Weights of a small self-supervised image encoder.
Model: 4.76M parameters, 32-pixel images, arch repvgg, norm batchnorm, activation mish, depths [4, 4, 4], widths [64, 128, 256].
Data: trained on drawings of small networks of dots and links, 11.8 epochs.
Rows from block 8 of a small self-supervised image encoder, named by matrix and row number. Rows with one number belong to one channel. Each number is 128 + 24 x the weight over its row's rms, rounded and kept within 0 to 255. All counts start at 0.
After each channel's rows are labels from the 100 images, of 14848, where the channel reaches its highest value: "patch colour" is the nearest of a few named colours to the mean colour under the peak. Only what is clearly more common there than usual is listed. The data: drawings of small networks of dots and links.
# c3: 3x3 conv, stride 2 (model.blocks.8.c3.weight, 256x128x3x3, each kernel summed), inputs 64-127
# c1: pointwise conv, stride 2 (model.blocks.8.c1.weight, 256x128x1x1), inputs 64-127

c3.239 [134 130 124 155 131 152 121 144 124 132 104 136  48 136 162 121 106 131 136  98 132 115 124 118  76 118 131 127 148 149 103 142 114  94 124 115 135 125 129 108 138 125 116 120 110 113 148 107 143 147 119 120  76 133 144 134 146  99  89 113 129 126 116 131]
c1.239 [113 126 101 167 121 149 142 132 140 138  84 138  43 139 166 108 113 132 120 110 130 118 127 104  69 126 139 130 152 109 108 152 107 103 121 114 121 137  96 119 134 138 104 141 116 130 152 121 151 131 114 134  75 105 146 159 138 120  77 128 114 123 129 111]
patch colour: green

c3.203 [ 36 147 162 143 125 135 184 147 137 111 113 131 196 105 107  91 133 104 129 151 114 107 103 114 117  93 100 119 116  92 148 120 136 149  97 123 146 132 125 138 162 118 144 149 116  81 125 140 107 134  95  89  98 112 138 119 128 131 118 122 116 175 127 109]
c1.203 [ 82 166 171 159 123 140 183 143 130 124  67 135 183  89 137  65 115 121 100 155 100 115  95 125  96 128 115 100 112 112 113 144 135 134 103 135 128 137 158 145 161 136 127 119  98 109 133 105 121 100  90 114 129 107 148 136 139 133  98 113 105 145 139 125]
patch colour: brown

c3.178 [151 134 119 145 146 171 119  78 120 116  81 143 110  94 113 145 123 134  73 118  81 141 139 155 115 153  93 130 154 181 143 119 144 119 123 117 106 141 148 117  97 165 128 116  97 138 123 108 127 118 126 139 100 150 141 127 148 129 123 142 125 121  74 117]
c1.178 [145 123  81 174 159 142 102  87 127 100  84 141 108  79 124 146 117 126 113  70  74 137 129 156 128 120  72 120 112 173 157 117 125 114 111 145 123 150 139 145 117 129 143 117 105  89 150 102 136 121 144 116 138 132 135 121 140 120 132 112 112 123 123 112]
patch colour: grey

c3.101 [140 134  78  75  88 127 112 134 131 103 153 109 146 138 168 121 105  95 143 154 115  88 136 156 155  94 115 114 101 146 137 122 148 124 101  92 116 150  98 150 151 141 124 122 168 109  96 150 143 118 128 111  89 123 149 121 131 106 118 157 136 151 144 134]
c1.101 [123 147  80  95 119  82 134 131 126 121 172 122 147 132 112 128 153 112 121 116 128  97 172 186 159 145 109 111 113 143 137 112 160 121 102 109 146 151 121 141 138 133 123  98 160  91 119 151 176 147 119 119  99 124 152 152 154 127 114 174 116 163 176  89]
patch colour: grey

c3.156 [126  95 116 159 135 123 129 135 112 132 109 116  86 129 128 136 137 130 146 181 130 121 120 124  87 135 116  98 164  74 144 135 107 173 145 121 171  88 109  95 127  97 158 157 140 118 144 156 113 166 117 156 108 153 109 131 114 104  65 137 111 132 140  82]
c1.156 [126 107 134 130 145 124 119 134 125 143  98 119 135 122 152 126 139 113 154 181  96 120 117  87  93 131  93  90 134  81 124 139 102 168 157 144 147 116  86  90 111  81 145 170 123 128 134 134 127 171 125 159 113 133 141 130 125  80  97 134 140 142 146 100]
patch colour: green

c3.90 [129 135 113 108 131  96 111 125 108 144 144 110 103 157 138 140  98 188 123 150 114  98 145 132 123 140 104 143 151 143 137 108 122 173 136  98 127 142 119 119 114 101 147 155 146 155 132 126 100 131 100 195 104 126 145  91 137 131 185 129 106 140 160 107]
c1.90 [132 148  83 137 138  89 107 118 106 138 147 102 120 144 150 149 121 207 102 156 119  75 148 136 102 134 118 145 163 161 153 151 142 200 125 102 103 174 104 134 118 109 127 142 140 145 148 117 126 137  96 172 102 136 144 122 161 133 172 143 108 108 137 103]
patch colour: green

c3.16 [151 131 158  75 141 130 117 132 162  86 143 150  82 103 158 163 139 115 110 138 105 186 108 127 135 158 143 123 118 123 124 119 116  77 100 139 194 101 181 115 109 123 110  98 104 151 106 133 158 111 120 148 119  87 118 148 113 133 128  88 134 169 135 134]
c1.16 [147 145 175  76 143  98 124 151 146 108 133 151 105 113 150 153 135 113  85 153 108 179 117 137 120 152 135 137 105 121 121 106 114 111 111 129 147 105 157 111 112 120 100 103 102 143 113 110 169  89 113 131  88  98 131 102 121 144 151  82 133 145 143 144]
patch colour: black

c3.194 [ 85 113 117 114 129 102 142 148 108 130 112 133  96 136  98 136 146 109 102  95 148 137  75 132 114  70 128 143 125 106 107 129 149 167 179 143  76  80 112 129 131 129 158 138 143  89  89 106  92 111 115 133 137 111 140 133 104  94 141  99 130  39 104 133]
c1.194 [ 97 101  56 133 127 104 156 127 110 115 131 145  94 117 128 148 162 117  80  94 176 162 124 128  97  91 136 150 142 100  87 138 150 174 162 130  82 126 112 134 125 153 160 145 132 118  89 110 101 112 124 118 158 103 152 142 123 109 137 135 125  46 108 144]
patch colour: black

c3.29 [141  97 142 164 114 132  81 127 115 104 100 141 100 146 121 139 145  95 154 158 114 165 110 142 106 127 139 149 134 133 133 150 129 102 172 136  98  86 145 105 123  84 116  98 125 144 155 144 152 109 146 120 141 114 173 178 128 136 112 112  96 132 128  90]
c1.29 [123  74 127 161  91 124  62 141 107 115 141 134 113 129 135 124 128  86 179 163 111 164 126 108  82 136 137 143 142 142 115 128 151 107 170 137 147 112 140 120 109  81 111 118 122 161 144 155 119 121 154 133 105 119 141 164 126 103 117 132 115 137 105  81]
patch colour: brown

c3.79 [118  84  97 125 121 104 119 129 121 151 142  99 102 134 144 166 119 114  87 102 148 129 125 133 142 124 168 126 128 159 128 139 119 129  99 131 155 124 108 108  75 107 113 176 120 104 151 119 140 137 130 117 129 144 129 141  76 112 124  82 104 138 146  79]
c1.79 [149 107  97 112 119 101  91 121 111 141 135 102 132 159 168 155 131 105 100 133 175 151 105 147 155 153 157 122 145 130 172 146 105 131  88 107 125  97  96 130  97 106  99 163 143 116 145  92 136 136  98 114 103 120 138 117  73  92 116  93 110  91 143  69]
patch colour: green

c3.89 [126 143 127 140 139 128 126 153 115 168 118 174 131 140 122 110 143 158 129 131 127 107 115  84 147 143 110 130 114  79 135 144  89 125 133 141 151  91 103 110 122 114 133 147 136 141 104 128 107 116 138 131 139 123 152 118 104  92 140 123 147 131 126  61]
c1.89 [122 133 141 156 136 161 120 147 135 151 117 174 111 137 135 127 165 150 116 128 102 108 118 103 133 149 115 110 130 103 127 183  78 128 153 121 139 127  97 104 114 117 103 120 146 169 129 122 107 104 116 145 116 111 173 156 102 101 135 122 134 101 145  70]
patch colour: green

c3.219 [ 74 125 104 143 110 136 163 121 113 131 151 129 125  81 115 148  84 121 145  98 140 157 143 145 109 101 137 123 119 112 153  87 141 104 108 122 146  77 129 101 133 103  93 143 128 147 172 149  98 138 105 121 102 182 137 112  71  97 131  84 162 127 178 122]
c1.219 [ 86 111 111 138 126 151 172 112 122 149 167 145 129  93 157 137 110 133 154  99 130 132 149 154 120 123 153 122 114 138 119  71 130 110 106 114 144 107 139 103  95 111  96 121 104 150 158 152 116  94 100 146 129 195 148 130  71 133 106 129 139 117 177 141]
patch colour: green

c3.199 [127 121 112 109 120 131 136 150 148 119 161 124 105 145 133  78 146 144 123 130 127 120 107 114 135  91 136 109 139 130 144 140 123 185 139  68 132 141 112 140 117 130 147 132 154  90  95 153 121 160 137 113 138 115 113 150 105 120 147 126 114 104 117 109]
c1.199 [124 103 128 133 144 122 151 132 128 119 162 129  80 162 121  92 123 156 154 138 125 140 125  74 154 101 130 121 129 106 132 105 111 134 146  80 146 130 118 142 103 139 145 156 166  63 105 136 112 135 107 112 128 126  87 144 132 125 150 144 121 111 130 113]
patch colour: purple

c3.226 [119 115 100 114 104 143 104 190 157 190 123 115 134 116 100 126  98 142 177 122 144 144 111 158 121 111  95 138 111 146 153 127 116 148  92  84 105  97 129 134 167 129 104 124 142 146 150 112 125 158 106 127 105 135 130  89 139 148 144 131  96 159 115 111]
c1.226 [133 149 126 143 107 132 126 153 159 136  84 129 108 120  89 121 104 135 114 123 127 133 143 186 135 109  83 164 114 130 122 141 151 126 154 111 123 100 125 104 159 127 119  78 169 114 105 112 125 133 175 124 129 163 133 118 107 161 152 117 121 178 145 156]
patch colour: black

c3.96 [134 109 170 183 138 120 145 139 127 118 147 135 155  91 136  96 145 158 134  71 146 146  68 120 147 143 129 125 122 118 104 111 106 142 114 131 110 110 102 135  76 167 140 121 107 113 123  84 130 163 122  66  61 151 126 133 121 144 112 112 124 187 150 124]
c1.96 [116 121 172 162 109 131 126 154 125 110 116 134 164 109 133 114 104 160 138  82 164 123  70 132 138 113 117 124 135  98 110 121 112 142 125 134 127 102 116 156 101 187 121 101 108 161 105  97 125 180  91  82  87 128  96 125 118 125  71 107 106 172 113 124]
patch colour: green; black

c3.198 [157 127 104 146 153 158 110 140 147 128 125 127 128  87 128 123  97 123 119 137 128 112 132 121 122 101 129 122 114 114 130 116 118 148 140  38 141 118 132 107 120 115 147 141 120  70 124 141  91 120 134  56 100 136 126 107 148 120 160 124 116 135 136  72]
c1.198 [133 143 122 152 151 121 104 154 160 158 118 151  83  95 157 104 107 129 137 119 123 123 131 111 113 162 103 119 121  93 115 129 124 128 153  29 110 103 141  97 137 139 138 124 116  74 150 128 111 113  99  70  94 154 121 131 142 119 167 110 111 109 112  76]
patch colour: purple

c3.64 [120 151 118 144 133 116 130  99 117 128 124 105 147 167 114 128  92  79 127 125  65 117 113 109 151 126 130 109  97 119 140 140 153  92 133 136 117 124 161 121 155 133 107 168 140 123 127 121 141  72 110 120 117  91 121 134 166 109 123 129 173 122 145  68]
c1.64 [115 192 124 128 124 103 130 129 153 134 106 121 148 140 136 155 137  60 157 117 102 125 128 111 173 112 122 102  93  83 116 106 135 111 108 135 129 108 195  81 128 134 118 153 142 140 114 135 163  91 161 135 107  88 131 125 131 120 119 113 156 111 121 104]
patch colour: grey

c3.4 [104 119 121 109 134 175 126 139 124 119 115 158 126 110 101 126 161 185 131 100  97 171  82 171 108 134 127 142 150 117 138  69 147 135 135 139 139 125 135 123 133  92 116 142 120 110 118 130  87 133 136  90  90 154 166 126 125  99 149  92 128  95 125 140]
c1.4 [113 119 122 117 133 156 157 149 119 111 149 145 115  98 103 132 171 144 154  97  81 136  81 170 116 129 160 128 154 121 108  54 154 168 152  95 134 111 160 123 133 122  85 123  95 103 120 135  84 110  83 107  97 145 119 114 127 110 148 118 133 109 130 122]
patch colour: black

c3.111 [163 108 162 137 155 116  80 110  97 182  97 153 123 162 139 135 107 126 115 183 137 124  79 123 129 147 136  85 159 160 112 135 132 141 118 120 121 117 126 109 136 150 174 156 156 141 141  87 115  98 122 100 120 159 132 118 160 148 118 148  92 105 117 121]
c1.111 [115  73 139 141 162 142 109  88  93 172 102 163 139 205 124 132 104 112 160 182 137 118  78  80 108 146 135  84 146 150 106 123 134 161 132 123 152 136 120  75 132 150 158 102 162 132 156 118 132 100 132  99 117 135 120 114 149 159 141 122 118 151 148 122]
patch colour: black

c3.224 [137 112 114 159 151 106 157 148 138 141 105 106 127 105 117 157 128 148  84 198 108 124 120 153 125 145 124 163 218 114 125 136 132 128 106 127 190 131 134 120 148 102 108 170 157  96 111 133 118 135 130 116  69 130 167 119 120 126  95 102 115 107 123 116]
c1.224 [124 129 142 132 156 125 170 156 135 145  69  90 137  93 118 129 136 141  90 195  95 118 113 134 131 146 163 154 190 103 111 111 108 104 101 131 164 132 121 115 166 117 116 158 153 129  97 133 140 131 123  82  71 138 137 132 114 134 112  99 128 129 135 138]
patch colour: black

c3.130 [124 124 117 168 137 110  84 127 127  98 111 158 109 122 113 151 159 152 120 136  97 167 115 115 158 137 105 146 136  87 125 116 114 114 155  87 160  85 122 126 100 105 151 121 115 115  87 149 102 139 103 104 147 100 117  94 129 115 139  95  91  92 110 163]
c1.130 [120 123 102 190 162 125  96 142 142 122  98 145 105 108 120 149 155 129 121 149 118 118 104 132 126 133 117 153 142  90 148 118 126 110 142 105 133 110 126  99 103 124 135 106  91 119 101 128 116 129  85 116 142 124 118 106 138 124 159  90  76 131 107 171]
patch colour: black

c3.61 [138 132 107 146 166 109 143 154  78  89 119 104 145  94 121 145 129 133 133 122 204  91 143 109 201 138 132 125 151 134 113 163 132 110 124 149  98 104 157 104 110  72 132 110 134 111 118 128 149 140 142 119  86 175 129  93 130 143 121 115 143 129 103 143]
c1.61 [117 119 151 132 123 146  85 134 114  69 125 131 156  90 124 154 129 123 137 118 175  97 152 164 190 158 152 117 148 130 132 139 125  99 131 128 110 109 156  97  98  68 133 131 123 146 125 135 142 131 166 125  66 125 111 118 126 162 120 118 142 139  79 147]
patch colour: grey